A small masked image model, trained from scratch: encoder patch size [6, 6].
Rows from expert 5 of block 3 of the encoder, named by matrix and row number. Rows with one number belong to one neuron. Each number is 128 + 32 x the weight over its row's rms, rounded and kept within 0 to 255. All counts start at 0. After the name is the row's rms in percent of the matrix's.
# up: expert up (encoder.blocks.3.mlp.up, 16x160x320), inputs 0-106
# down: expert down (encoder.blocks.3.mlp.down, 16x320x160, transposed), outputs 0-106
up.45 098 [147  89  92 128 142 141 146 139  78 109 190 196 178 108 134 121 123 130  60 154 112 102 111 152 112 130 111  86 121 142  93 104 122 109  94 177 149  81  96  91 199 130 195 179  77 110 107 127 107 139 101 114 139  98 132 148 158 152 174 164 187 120 126 124 128 164  87  97 110 147  32 120 141 164 102  99 113  95 171 153 105 154  87 146 151 127 142 138  98 127 165  58 137 106 133 156 142 132 177  83  96 199 140 114 152 171 120]
down.45 092 [120 145 124 135 152 115 148 129 134 150 119 170 124 135 127 131 126 114 114 143 202  57 142 161  98 152 148 130 111 190 133 111 177 122 201  89 200 135 159 126  89 122 155 122 169 131  76 139 119 169 126 158 113 128 110 146  98 113 131 164  43 155 122 119  98 103  85 128 173 100 121 132 137 104 142 141  47  88 182 164  82 120 119 144  63 135 164 128 129 141 100 150 166 120 153 164 109  99 128  69 126 124  78 132 143 178 105]
up.46 096 [131 116 115 182  41  80 185 121 130  95 158  72 176 150 116 152  96 125 126 133 121 173 151 100 157 109 181 145 156 139 187 135 119 133 115 105 146 104 108  95 120 148  88 109  96 105 143 117 152 154 119  81 122 122 158 168  68 147 104 158 110 111  99 130  92 143 189 138  75  60 132 113 162 131 131 128 169 141 147 149 152 138  72 132  90 140  95 138 104 136 107 120 101 213 101  81 124 170 170 216 105 147 156 139 115 122 121]
down.46 094 [106  71 137 150 141 128  60 190 109  97 115 136 123 137 152 148  82 105 123 144 177 180 112  94 147 148 126 122 139 103 164 136 107 153  66  61 137 170  85 149 145 118 135 170 126 181 133 136 118 122 125 120 172 139 161 167 186 107 167 100 170 160 126 130 115 190 118 143 131 143  90  77 132 138 132 117 183 132 147  87  95 115 167 131 122 135 104 153 104  79  60 166  99 148 133 112  61 103 116 190 133 146 105 101 126  92 136]
up.47 105 [ 87  67 113 142 139  61 141 162 143 116 104 124 120 133 134 160 151  67 106 180 127 226 148 112 100  52 126 143 102 221  81 167 112 200 143 146  81 111 191 142 133 112 120 226 195 114 118 156 128 133 150 165 131 140  69 131 119 160 124 138  97 128 177 162 138 169 115 111 144 174  79 145 135 121 166 125 200 111 127 107 123  52 128 143 121 132 140 116 128 124 186 161 122 130 141 177 115  83 131 117 175 115 111 126 192 211  75]
down.47 108 [143 140 136 138 108 177  68 116 174 190 162 110 126  89 172 118 129  98 102 152 123 124 190 133 133 149 164 113 140 134  97 161 118  71  75 106 116 106 117 126  91 132 167 107  97  76  97 110 118 202 129  75 131 111  98 105 137 135 120 106 107 151  83 102 123 107 137 104 136  71 139 170 157 174 154 123 117 141  40 112 114  92 134 121 169 122  80 133 120 134 149  88 117 151 151 140 116 130 137  71 133 149 118 142 115  22 149]
up.48 106 [150 121 160 156  92 162 108 111 100 132 116 126 132 140 116 178  74  51  48 171 157 177  98  63 112 111 189 124 134 137 137  94  82 152  79 105  84 212 118 179  70 121 152 126  99  84 147 133  98 135 141 130  82 127 133 127  94 144 101 118 121  83 121 137 103  99 134 104 129  97 156  84 147 172 151 130 135 115 123  86 137 118 123 114 128 121  91 109  81 130 148 141 148  81 121 103 114  69  72 119 127 117 160 101 111 120 157]
down.48 099 [122 137  72 158 165 116  92 156 190  85  97 103 143 173 132 139 195 167 128 162 114  95 111 154  88 175 158  89 131 157 221 120  70  85 133 143 144 113  94 116  97 157 142 118  89  91 148 151 137 209 130 127  85 139 107 202  96 176  93  95 149 120  75 173 106 111 110 195 114 131 131 130 128 106  90  96 136 176 147 138 138 119 153 162 120 146  37 130 158 145 149 148 114 115 110 133 132 132  91 117 152 111 105  80 111 158  99]
up.49 101 [147 109 108 190 145  90 142 177 105  95  62  95  97 136 124 167 101 147 169 105 157 125 111  92 160 125 141  98  56 156 123 125 150 152 158 172 130 222 137 173 122 195  69 210 147  88 106 111 107 131  79 151 127 124 196 139 101 154 132 152  91  80  78 118 178  83 162 131 107 142 108 144 148 129 120 117 137 118 154 125  67 158 132  86 125 129 150 145 170 131 133 110 164 137  49 157 134  90 123 150 125 143 176 134 122 129 124]
down.49 091 [121  97 137 126 131 134 120 133 107 140 138 158 121 111 118 129 142 141 163 143 173 102 145 178  84  99  55 184 133  89 107 161 105 143 127 122 138 139 139 123 201 147 183 105 130 133 121  95  95 137 125 156 115  99  67 196 114 130 191 163 161 166 143 188 103 187 119 184 124 150 119 145 128  82  97 152  70 134  34 135  85 146 210  98 104 152 139 136  96 107 117 133  97 121 166  94 154 109  94 125 175 101 129  95 135 105 156]
up.50 099 [158  61  81 113 132 105 181  82 144 109 109 133 180 128 149 155 171 118  97 110  99 219 127 126 106 131  97 126 170 117 152  91  39 163  65 123 138 199 138  80 162 174 160 106  78  89 133 159  79 124 121 180  97  64  98 114 112 147 169 128 133 109 109 130 181  96 108  44  84 127 103 158 132 114 127 128 170 123 153 131  98 151 111 125 202  96  76 136 159 121 128  97  89 126 156 146  79 141  94 146 108 106 161 144 149 132 179]
down.50 100 [140 100  81  96 151 170 130 196 146 180  89 160  73 130 146 118 135 150 170 157 143 142 142  58 104 157 197  83  84 173 163  56  82 170 114 132 143 108 119 137 149 107 100  74  96 114  88 108 159 131 141  97  98 134 115 124 139 146  87  72 119 100 139 124 116 177  47 152 167 228 125 137 106 102 122 111 124  97 117 124 172 146 125 132 101 118 102  49 178 137 112 110 180 113 122 167 133  95 127 139 187 101 118 120 149 123 131]
up.51 100 [156 136 142 146 139 110 118 167 132  82  82  75 151 134 113 112  42 133 153 113 168 133 123 122 111  80 123 141 112 150 120 194  73 151 137 153 120 155 125 162  42 137 142 115  95  87 109 143  86  76 114  71 142 177  87  90 199 166 140 104 114 163  86 118 175 137 140 147 115 131 132 141 115 153 154  83 113 150 121 126 140 149 159  90  77 166 138 109 120  85  78 124 172 127 170 139 172 148 125 146 183 149 128 135 144 183  89]
down.51 103 [134 133 119  75 138 218 160 136 144 183  89 152  93 146 116  94 158 129 216 123 151 121 138 157 117 100 161 152 191 105 116  56 128 103 187 119 107 132 116 183 119  86 124 120 125 125 151 146  99 133 118 129  83 142 149 123 128 118 164 156 145 123 107 139 123 119 119 145 123 154 118 172 124 133  74 136 141 108 112 117 155 130 177  60 164 114 123 134 158 181 127 211 105 100  99 116  89 170 154 177 125  59 108 105 143 162  57]
up.52 102 [149 150 185 126 131 106  52 116 178 164 120 130  92 155 109 108 124  91 189 123 119 127 138 115 130 147 121  76 164 161 122 146 114 136 173 117  78 173  92 122 139 126 141 125  89 112 104 167  80 195 151 206 129 139 124  53  76 114 123 137 139 119 107  93 113  92 132 170  99  77 187  95 128 170 125 173  81 130 148  92 139  87 120 141 117 177 128 177 132 109 148 152 136 157 149 104 165 109 156 145 159 168  79 143 149 140 134]
down.52 107 [128 144 135 135  94 167 132 116 205 104 113 159 114 165 143  85  69 130 160  91 130 155 156 145 133 140  78  83  98 169 102 122 115 128 133 142 151 140 114 159  49 152 150 139 106 102 166 136 132 168 135  94 142 124 151 116 198 123 168 113  72 123 169 140 145 161  97 153 107 113 117  89 125 106 116 120  82 137 109 103 121 129 127  97 149 113  99 147 117 151 129 177 144 105 174 126 211 105 143 161 145  78 148 108 150 144 137]
up.53 105 [132 218 101  94 145 181 125 122 115 157 105 111 135 155 147  94 101 196 195  65  76 143 136 145 152 109 134 207 141 146 193 125 102 177  99 151 174 199 132 148 132 141 102 117 121 146 114 123 122 112 166 157 142 156  80 121 136 129  95  75 148 129 137  98 120 140 127 111 180 115  70 117 152  82  92  96 127 139 102 116 122 114 146 126 124  83 106  83  97 175 165 139 182 118  86 104  94 156 176 115 150 163 121 151 141 101 127]
down.53 106 [122 107 134 117 127 100 124  85 124 116 141 155 118 100 159 183 174 100 158 171 102 135 149 125 146  68 163 132  90 128 138  80 146 122  96 142 128  62 125 150 100 136 129 137 173 141 105 113 132 162 140 121 107 123  87 142 127 125 119 161 123 154 166 124  94 149 137 124  38  77 201 107 133 187 140 168 187 123  93 147 122 150 114 107 139 144  46 111 105 149 168 161 136  71  97 173  80  63  92 117 144 115 104 105 123  97 151]
up.54 104 [135  67 126 127 138 136 185 166 148 166 106 141  70 154  68  87 128  87 118 145 133 134 141  58 134 126 163 131 146 109 139 120 104 131 122 109 136 133 169 139 125 152 164 118 204 100 133 112 114 170 135  72 107 131 165 113 145 101  92 134 115 141 177 120  94 145 151 125 200 113 220 113 146 129 139 115 131 111 159 142 162 133  95 128 152 137 140  91  98 110 164 110 144 132 115  85 109 122 132 131 103  96 158 143 134 129 188]
down.54 099 [115 119 139 110  45 124 127 120  36 129 129  79  89 121 104  57 132 177  80 106 129 172 130 161 176 212 146 102 158 138 105  77 178  69 177 191  89 136 149 150 131 110 113 110 134 110 110 176 150  99 107 126 101 101  77 153 118 110 144 132 128 125 101 130 120 123 171 196 196 132 105 145 140 130  96 131 127 133 111 188 121 127 140  87 152 122 108 110 146 148 102 165  83 118 167 118 124  91 113 112 121 151  85 135 142 158 180]
up.55 093 [ 92 123 251 116 140 123 113 175 131 128 138  87 175 109 106  99 109 127 103 134 109 195 145 166  57  86 195 118 128 183 133 107 117 116 104 150 171 150  94  75  99 187 110 134 115 112  83 149 127 137 155 157  98 127 103  95 144  51 126 165 109 160 125 146 191 115 137 143 105  68 127  81 119 130 134 104 159  96  99 156 128 148 143  42 132 117 155 191 138 148 107 129 133  82 140 103  90 146 184  97 115  72 154 156  73 123 146]
down.55 092 [114 133 206  48 145 142 170  88 142 192 157 124 121 134 133 186 133  94 157  93 151 140 116 161 137  53  71 137 170 109 100  90 174 100 214 103 140 131 103 102 161 154 173 132 141 136 136 183 146 120 136 202 107 120 196 123 139 103 128 122 149  81  61 111  87 165 115 142 110 134 175 144 146 127 147 111 133 149 175 156  93 169 106 215 112 132  79  89 118 148 154 126 130 179  69  58 112 153 112  58 113 138 114 120 101  87  82]
up.56 093 [163 161 170 129 172 119 157 134 145  41 157 137 113 138 151 164 103 153  64  87 127  87 116 121 176  88 175  88 174 128 142 132 135  72 151 126 144 127 129 148  95 144 169 143 122 188 159 174 167 154  97 108 110 156 154 116 154 107 154 119  87 118  91  79  86 144 146  99 137  99 100 147 154  86 105  70 143 104  93 143  39 183 129 141 197 120 110 165 148 179 126 148 124 162 176 127 129 147 188 108  76 153 147  69 114  65 120]
down.56 098 [134 160 137 106 188 120 161 114 155 128 144  84 166 149 127 118 139  95 152 134  95 155 107 103 130 203  78 132 105  53 100  97 166 158 141 113 120 139 115  48 123 134  93 134  87 158 176 105 109 153 133 170  49  81  97  91 108 153 143 160 115 134 129 158 128 151 144 111  41  87  73 150 129  89 192 171 112 125 109 107  92 100 135  73  76 152 202 126 112 139 136 158 107 135  75 162 169  99 175 101 171 167 149 155 125 156  93]
up.57 099 [124 141 147 117 106 119 131 139 111 176 140  91 171 118 138 133 130 159 194 112  72 112 154 113 152  82 136 113 147 123 128  99  97 118 160 168 183 130 152 118 170 164 178 125 127 105 159 129 120 181 128 150  77  80 156 144 156  80 113 161  89 157 175 154 155 112  96 143  98  69 182 124 147  87 104  87 132 130 190 129 146 151 128 135  38 152  85 123 142  63 162 135 111 131  99 120 128 161 151 133 101  90  61 114  87 169  96]
down.57 099 [111 143 124 179 143 131 162  70 102 128 153 147  53  70 123  78  95 146 169 139 180 140 119 138 111 143 144 116 131  61 141  66 160  63 137 109 143 142 139  71 114 133  78  89 119 166  94 148 126  56 128 129 195 158 207 164 151 131 163 120 143 111 117 109 114 166 150 167 133 158 143 149 140 156 120  79  88 184 136  95 126 138 127 119 194  97 133 114 175 174 190 156 142  77 138  85  96 116 114 171 153  95 158 145 111 141 124]
up.58 093 [138 151 132 135 121 135 120 127 129 142 115  76 133 168 140 154 117 110 133  59  85 178 153 168  84 107 165 129 149  99 111 121 133 144 117 101 121 125 137  93 162 141 112 116 149 223 139 150 153 119 101 121 122  83 163  77 198 100 132 178 127 146 124  96 156  79 121 184 105 124 135  86 177 146 162 124 126 112 164 136 111 165 152  86 136 119 170 122 112 112 102  73 121 124 147 113  88 121 146 150 152 152  57 122 115 160 147]
down.58 102 [131 144 174 105 121  85 147 162 160 185 141 123 151 139 140 136  76 129  83 101 113  52 105 113 137 143 120 127 164 104 112 170 189 119 101 123  81 128 106 129 177 118 119 137 129 139  79  43 135  97 156 122 113  79 142 132 111 167 147 114 115 100 135  98  74 132 128 118 162 157  82 146 136 108 127 126  66 108 119 154 125 169 119  81 138 117 143 160 127  91 166 172 116 164 110 167 141 112 179 187 128 111  79 150 107 142 142]
up.59 108 [ 99 104 128 127 167 134 223 124 114 128  65 139 127 162 110 124 124 125 178  81 114  96 128 139  99 114 195  92 134 137 120 128 103 150 113 105  88 122 129  96 143 128 118 152 144 123  98 124 175 107 149 116 101 136 128  62 149 144 155 123 114 109 120 145 151 113  87  24 127  87 158 164 108 122 159 164 129 145 146 126 134 148 133 153 108 131 120 147 146 118 140  93  96 178  94  90 145 107 111  99 131 150 148 108 184  92 145]
down.59 109 [137 119 147 113 157 139 138 126 159 154 146 140 191  72 105  67  92 105 149 116  89 146 160  69 131 137 102 148 114 136 160  99 109 178 128 122 123 128 182  81 125 108 103  86 138 133 166 159  97 110 122 188 179 124  95 142  97 108 110 119 156 144 132 102 186 133 117 131 118 128  89 146 152 103  96 186 131 119 114 147 115 119  95  77 142 133 170 125 151 113  89 172  68 142  84 182  82  90 145 113 119 149  98 147 127 140  96]